config = dict(
    model='sound classifier',
    dataset='drum patterns on synthesised drum kits',
    train_examples=26041,
    gain_aug_db=6,
    n_mels=80,
    hop_length=160,
    input='log_mel',
    spec_augment=True,
    win_length=400,
    targets=['pattern', 'tempo'],
    num_classes=[12, 10],
    arch='ecapa_tdnn',
    norm='groupnorm',
    activation='relu6',
    weight_standardization=False,
    depths=[14],
    kernel_size=5,
    stem='single',
    widths=[192],
    label_smoothing=0.1,
    loss='cross_entropy',
    init='small_normal',
    optimizer='soap',
    beta2=0.99,
    lr=0.0046,
    beta1=0.95,
    shampoo_beta=0.99,
    eps=1e-08,
    precondition_frequency=50,
    max_precond_dim=1024,
    merge_dims=True,
    one_sided=False,
    adamw_lr_other_params=0.0014,
    grad_clip=1.0,
    cautious_weight_decay=True,
    steps=10900,
    batch_size=64,
    epochs=26.8,
    lr_schedule='wsd',
    decay_fraction=0.2,
    final_lr_fraction=0,
    warmup_steps=1090,
    weight_decay=0.09,
    adamw_weight_decay_other_params=0.01,
)
Rows from block 4, named by matrix and row number. Each number is 128 + 24 x the weight over its row's rms, rounded and kept within 0 to 255. All counts start at 0. Numbers have three digits each. After the name is the row's rms in percent of the matrix's.
# mid20: scale 3 width-5 conv, dilation 3 (model.blocks.4.mid.2.0.weight, 48x48x5), inputs 0-23, a 5 kernel for each
mid20.0 089:137158113125133146174149125154161184136141116147131128124112137118134140120150108104110151121146134128093147143130142145120152156141111121075074147113134121150107130082102135137109120110102136144126109134127107094092123117135126143134081153128111122075149145142121138165156153135142150127149132124126111142147148096163162162143137153141144114102192161099129163
mid20.1 080:148128118119166140133129145090128128082139155147134078106106132133115092109135140132141169120130128108132137085150137123147160110143110172105111092139123125124122122157121118126130142123100131142102121138125076175118131128110097091136152104150135112126172137093166163109092117138116151079122113118111105119140119148092140092100152160163091119117124203110098135
mid20.2 091:126163116145123185116136135167075082109093127134105141121158175134134161139111170090114170132131155128105129129139185130092116112122134127104144149130096119090121165127144114076122121100160113174139146133059136169106142140116126133151144115132165084147138097146080119127146132140080144141125142136129128144128129145121112161099132155123123141133101169117101191
mid20.3 120:094126135157148133089106111137106182127110174119091101112164117121122140092108114155137114104119147114041131161162105099115153117112243132164109140128122103122109118117130128116112117105170130132111135126158125161152088124073153112122176079152120102154110142150143121109103136115131127114146135114104122144144141159120171109134132170156130136143163095116128080
mid20.4 107:076145102110083174121133125156104128118120136114129123100111130084149146111104120160120106122165166149056099120118145228145118168134151112119106138174121130088151152163108106137122087138124132107133138132129125135130126129123137144086141101119145125100141140115123107100108106088144137103132133129138071091123136084136114194114120146114148105120151114149132086
mid20.5 095:150137154090105132107078187103111105157085118132137152152153163115181152081198131103144142101103093112114145123134149131118130137124132142128144129131107136113110113136142112125115088107154126097132120078104155090145080153100126139085179122158139123144122138105085137090103127165104142143138121138160177122119156098119123141119091138087186122125164111150156114
mid20.6 120:123112118104143119111142088129072114100136098109129153134115134097149117147130119126116120110096144164118156104144142131104138115161137158100142135135124115091122155121086121111158097153130063129140138121115159105139118195064105153115179059182150099139127117128191091139147127126120141134091113165120114113131133144174164070108174098145126114113151116137127132
mid20.7 102:167165127143171124083147128105135124089150090116150125166124149151131102146141121113156117130133114117135113129105128141124090175156112126080135138116144111127164078098116152081182196102177126102131147121147127092073159110179129139122139125076151142120146113094092124116158126134119119142125105146161130192146120170183168118118096130101109128143131108105139124
mid20.8 086:170104100110114127098124132144118143149105140074123089143132132153116077149112121127106127176087138120177123127128148115127163149121126104120143167112128126153120140120110119136158113118165090128163129096117170085108125141116113186116136142133106126151147136131120108150135122151113143111092157127110124107128113167138155138128114142090112134132112134123127133
mid20.9 107:138125112144095116100126104127156096157067127141173146123169131134123098152106128139121115148119119118137138090128134151096149131149077136098166152122167115127157104120145098157147125128141170124121145140100094100139113145155110158113142113134127116132159148124167181139175107115119146145100152172142117141163140091142111145111117119141139131119109084152137110
mid20.10 091:094148126105128161133101109108145108154100147097147124111148129140135142149130091121153179131122145129109121137105119119089141136136089097084153124129122098107114137135167133113117082099121132105151094128101129123111125153122121083129123080149162104117152124118108117138097123106117095125095103112124138123099144156137132086134130113102113147151170136170137110
mid20.11 104:113137125119124149151126101133121150117120160169118111119143139131100123138167121106100167142114180137144111162132119137110101080110101107101152139133117124107113145118094136124131157088129112104133122122083163150127117137137108138168152121153104115125144105093109085131138165191124143127135133164138084112118127139144117078107126135116119164155112143148092161
mid20.12 110:150090129134125091140139174121110136175168129149100127126114081147077106112089129163120131160151149116121152094111114149085097146144181095172114184128116121117137117104114143156122109111127120103112127107146101107136140124069155153130069145134125102091091157148122110101163144118135116139149157110142154141111135107136130065114135153099123131125109116096131115
mid20.13 101:183128138112123166128128129105139116117108160172127120131165109099121121172131131140078145113104104122138136121124123188128129130081093078127180077092118109140125148138157106160096077130141111117150102090073135107112119170100159126129109119156129130167101121156156099101134154100113117119131135134162155122130148110139092104132131132146126111153099112166152103
mid20.14 081:179118134173120116098121131122110150113121179138123114158172119167111156146189104137163125136089113120143117087184113155072125135109118120132103128103113197153084103138097093141110142117179146153111181111141120109165141138103123148145127112124118135108113134096102115079147099132151109105147140081133161134108138140143098162139133150113100119128165113130119096
mid20.15 091:180181172149165172107128148154123091101080117162173150175155133140163162151130124147155140142129123163128087120136153150102124100088105154114155134175127124159134154141104120116076149134129106134109129133139112115125127140113128132122111147113141131111137107064114113165149122103148073130148104149168111127130155122121134097100070144133121086127149098148118098
mid20.16 093:146136136139093111160096086155165078138178161133127153153111181122112119124103165087115109114107124095151134121137152125182173096176108156131103117134129136110108103135142127123116121138146170097130141091130122099144128116123107129146093140128157131128128109144143062136145133111181108158102133092171138154143157117112112143141099141120098165111114101157071123
mid20.17 097:113132134127123150131128105150112130122131116096112106156120109097101120147142167136159126146108153147156094087111122157154124146178169118137128117135136101072158115155132131077121140129145132120136108130143135166148136111080112108153108110162127116131077148092104133111115096147142117156091131137132122123134106118117153124113104099114119169137165151139204186
mid20.18 107:093129135127122133088112088151115162116147125137145140115159134083155106139129131143133163152103121110199053128115123118156163126107167072125149126141106129145127113100109130123098084147121136129107108138168124143165131145081108125151103148132128152154110141101130072102143126145086124120082124114099140106147108156079168107147090135129100134173127128124117183
mid20.19 105:094089145130125140137094098120047117131120129187149125101101081120126151124139098140143126123104101137098096122110138155136094108097178119135111108193135137160135150140165112124141092089155135201120126134126130150140136120074177094135141109112112136134138160163107141097136134114149106113132120158126095102125123152131127133126147146157140095098126134144153140
mid20.20 106:127131126128111078094143136110101118172094128127169103108121087155160158124101063146095109115119141124174114114099131121150177141115147128096127092147101118097093109151127124143126073170139096133124135121131130149127137134120119109093111134147156134147131133091104156103143152100144140127123147144156111122138161092095190143099113112132143122130143143117124101
mid20.21 099:130139131148106138103143110149155088120116124128141144111111081104126130095129046159135118138130147130096086084169150125193083154149095129135127124120100158137135114165121146126142130151110148144121130135141132148143143147098109136100118122095126136124140135122135155126123101104112138137125111148141088131165148133179084129144114141128139122127130185103121156
mid20.22 101:080129135118114115158131111105112128128118120131108114107113131125113120135161150141143154161126141130097168130130099143131125168138085129098125159121124127109153118106150142085114112084147172125123087129110098146105171118131072159142087108161154147126160151134068167124139146128127110145121170103148126126176133135146100126117105103119138094157145141140145180
mid20.23 094:127128140154169101143111093103149150102099159144132135166206148062128135202098116090094073153158126151082133115101115103112120134140142131101133142132117093097116136133138132117161115115117105142109120124111137101112139162089167126113135122127181112156147077115133132100139143113138153114147090117103155139136107158131118139108119145141167120165149154164139104
mid20.24 117:088118155147124139143111098151117125108155106163095128107105151109106115133113112118134133125100123111106106117100131183128143135155114097141092129135125112127133118142125143123135164082123139153171095115111089117170155096136096157131132145169132139131121145121123130161151165107166103105142134121168141124116134124114119102136130111143128111114083125135139146
mid20.25 099:125096105158139119090125127161127118124126105159135113154123122128131157126157089126143121127140151165185107134138153135099102107129115110114141130108087112128138120129139137123116125132131121106122126112150145141115125133166152127142138131097106133151123076086137158255171153086134130181170133105137150126118133149135114139114088108136150182124180118116148117
mid20.26 101:125133123083144127118119096134103050107125131138153105091135138100109173081161078122129144082116164143130113138147144091131128167123149120101153116149123109146110131125139118142143116137110132121158096128133121127139125136102092127126117092144122132139124104124094141178128086172145132138132117167125114130102109116186109119127077144125110110084117144140103168
mid20.27 105:091116128150158149120100140086123114123086133134123113133139149162143106110132101094142122141096127184141115135137144150120161106171130127138076102135125143122099142169125107120170134124097114139130141122151143106170110164143127148155164110125188111115133098123161139210117136121105174177131089147133137125102165175154097124147116130145133134095129144132150109
mid20.28 093:117153139185114148116115123114127110127084147164128105090164150182121098133123123155124120141117104095175120140134145118135123108123123051119089097133129098122123165131127130106129126119131137122094125103174159169116107140109101113101119085195105116175123114131113151156153128124152162099161080157146206144165147117122111136138079151131166149088097122174109123
mid20.29 084:148141080113151093145121163096144157124142116111143116128132091120132146183153115099168079076115143140106120125140153134126127138169118146133134135106114125114133183131108125102108147159104126099126126129116120124134212137117159105101073150142097144138133117111154135149130120119129140159149176127111133099118152169123115126090109161100142155113153118138125095
mid20.30 095:113153141179128144066134119112049097153095093139163113145157138139168159103146127099143129128111135132143148122127109106078103092147162122131125144132148134139133118132137105126135167093129095169115152121145146122094188091139113134105118118132112172177146139135141107151161092110123096125130123119135099117155166154147094157140119141144146144133114127100135122
mid20.31 102:104134129126115112164128123160124119141114151156154134103106137116143150131120104079116143160124153111138126143124166122155124129105113161133141127076129102154121127145161117119128121129141091131083129113099199150158131110155116156106158139099126105138154111132118133192230117128126120147157108126143116126129176144137097129097142135144171094167149115127135147
mid20.32 107:143118128124149134147130141100084119099148168127100141149153169143164101097105133100120168127129099117163103082143152150141130120090064121110121110118108137139119107141108136137105164163115118135133127138137124176122145091120092112153120106134157135142118120142173102083119106097140087099102107111131107168122104080114167121102135120103143120139161164125103130
mid20.33 113:123120118137098125133129141143102126110123150188111098126097167088129137166113176117106143121121131093126143135140129136128101130190066108115147125115111104163154112131138137131098145120117178173108129124141139157145145132154139090130105163109109149131142096128080102158165088146164086131142145127186068170170100135129127108109083113112140162143108144144137102
mid20.34 091:086122132129134138152126121146112127083116139142126115104182127143129165146119112108119180078127111150133153100127155084142131143131169138149134111113120136125119126127122120103112106120137083124104140131165123107149137117131183103076110120142131092120146109126153070106097138095136127087140109148113102148120137149092150133120090134096110095190134118139143173
mid20.35 098:135118106139162113125128164145118142131081128128130171102125111113111176138151091129099121106156108112180143128144095129136163126135061122097110106135129139172116084119113122122137189112083124146160135131141140149153111095133126102131167174118180140093142098109124131196123108121112114128139136121132126166094120113098141107148146119106110143124135154129127101
mid20.36 111:149131127129100121144101131151174129072139141139104134144142164165152135137118110108134096160116113167099197126147104134102119087155176167097120167120131160125128139151138131116126067105144113144115162120152124113102097134068109109130142124160163137158096109121129102130137130101120126121144153120150168178144094157095132136096124133139123148165098134158095111
mid20.37 098:156109111147150109156125097156094129119067089123127129146108100093105112126103121124123128129123144146151161132115150097085196105094157127148136130170146104129110131104135115118109126122123146142109114137115151095134138096148123141080120150152135125149149176106118153132141189110137124117126131127152162133128101175090160090128137134113104150148141167154135159
mid20.38 105:116091136120133151128114123133111096099120093142138132136116121103148150094098129119128099132102119154103138160111200133102092115131157133114094102163110126135129097108152118144173152124140136070139123152121126146109138114166137131115114103148130123135148138135151152130059145089124101118106099126110141119150116155123132103124150138113136098185169161140103178
mid20.39 101:111138130124111152131069092140148111088093121086143106120135132143119170139105153134089114132087120138154147115128118132172138139075114107126113163122121092127140139159139122086137087115124124111160133119128124159102129140152126134113184122171158123146094135107111238179145111121122118119109150117130129090133149167120119149117133104117146099130146174180097102
mid20.40 106:130080097138151139151133093136097078147111104153124134112097110163113134112100142140125093100105146148082129114126142161074140145124158117086119114122129114131114123157130123096108167120111148116166142122137139144147152105107136130139133135123149113113161149170126103116105135094141119086143150149131084138089164150164116126117148121123120151127157093125159125
mid20.41 095:103144153139130142136107122103153129108161073126110151156085068116091151058103152111154122105133135149086112151116136128111142129161170071110129149127138123134125104168144126136154125124139158135117127139126102129102127145128151148141127105121152119097130116105140053096122118116154125140148137135157101138140139111087171103113128124143183149112149101130149134
mid20.42 094:164158100092099124118113123104135182122124113105098111132184123086111136153166145125129110124116107127142132165164131085134114126127136136163141107135109119140115115119131143117133128126127136128172149113136103136135110113166120171099101105121150121143129132108093090088115138156126135119122147195132138158136140098119119112121145140093144097190118131114123142
mid20.43 091:126127133132116111092127114095163132083138071125099122124173109102120118151137136111165169144115155129118163163126120114115110111066103103153133153085129140152104128132143101105168127087114116091141130110155071072164163154120121126120133159145160122113125131144145078104128128109112153134113161178122133149114119101167137128113147166153138108123128173149151151
mid20.44 112:153126138137142111146131107150136091061169065186144137171138142150111165198130123145130140118108131171135150123106097150156114104141139136162117109129133089134128128106141126126086117126112154106139129117105143124124126110142126148117149122156119158104115065131114077139152122116134124109115124128149142153137143169134135093155121118132100177193149154125133162
mid20.45 090:167127109099134176133116092148128150124144152130148116132128136141118121123149130140140085088126152115138133130174119148144113116095194137116129104107161149138123164147096109085108148144128122130144171111109113159145136128126107114078131135138125115133163140085118138141125100132078143090116151139125112111134131104104139142113094149162104140176175138148151123
mid20.46 105:114122128149118118104179138106139149127116095147128128120124146119155123123104128119132145136080175138103152105145120117145138080169139180113157146119143165150122153139140099127135194145151112126131103106145097093138149154115105121101153097108136147096081106083153138094119143111078138140151143072154168132130120103129138124095134130150138148134147123137127148
mid20.47 090:118133106131153163066125104137180148145205197123099137161115103109134180144160146156126151131104118127116156154142118096104119085132160130152189116124139124140105138123149116122109121118118113113130112108119146129125135184125111137103113093144102132124100125152143073111120163140100126107153131103121128155098115116102103117088109126115124137152174118105107125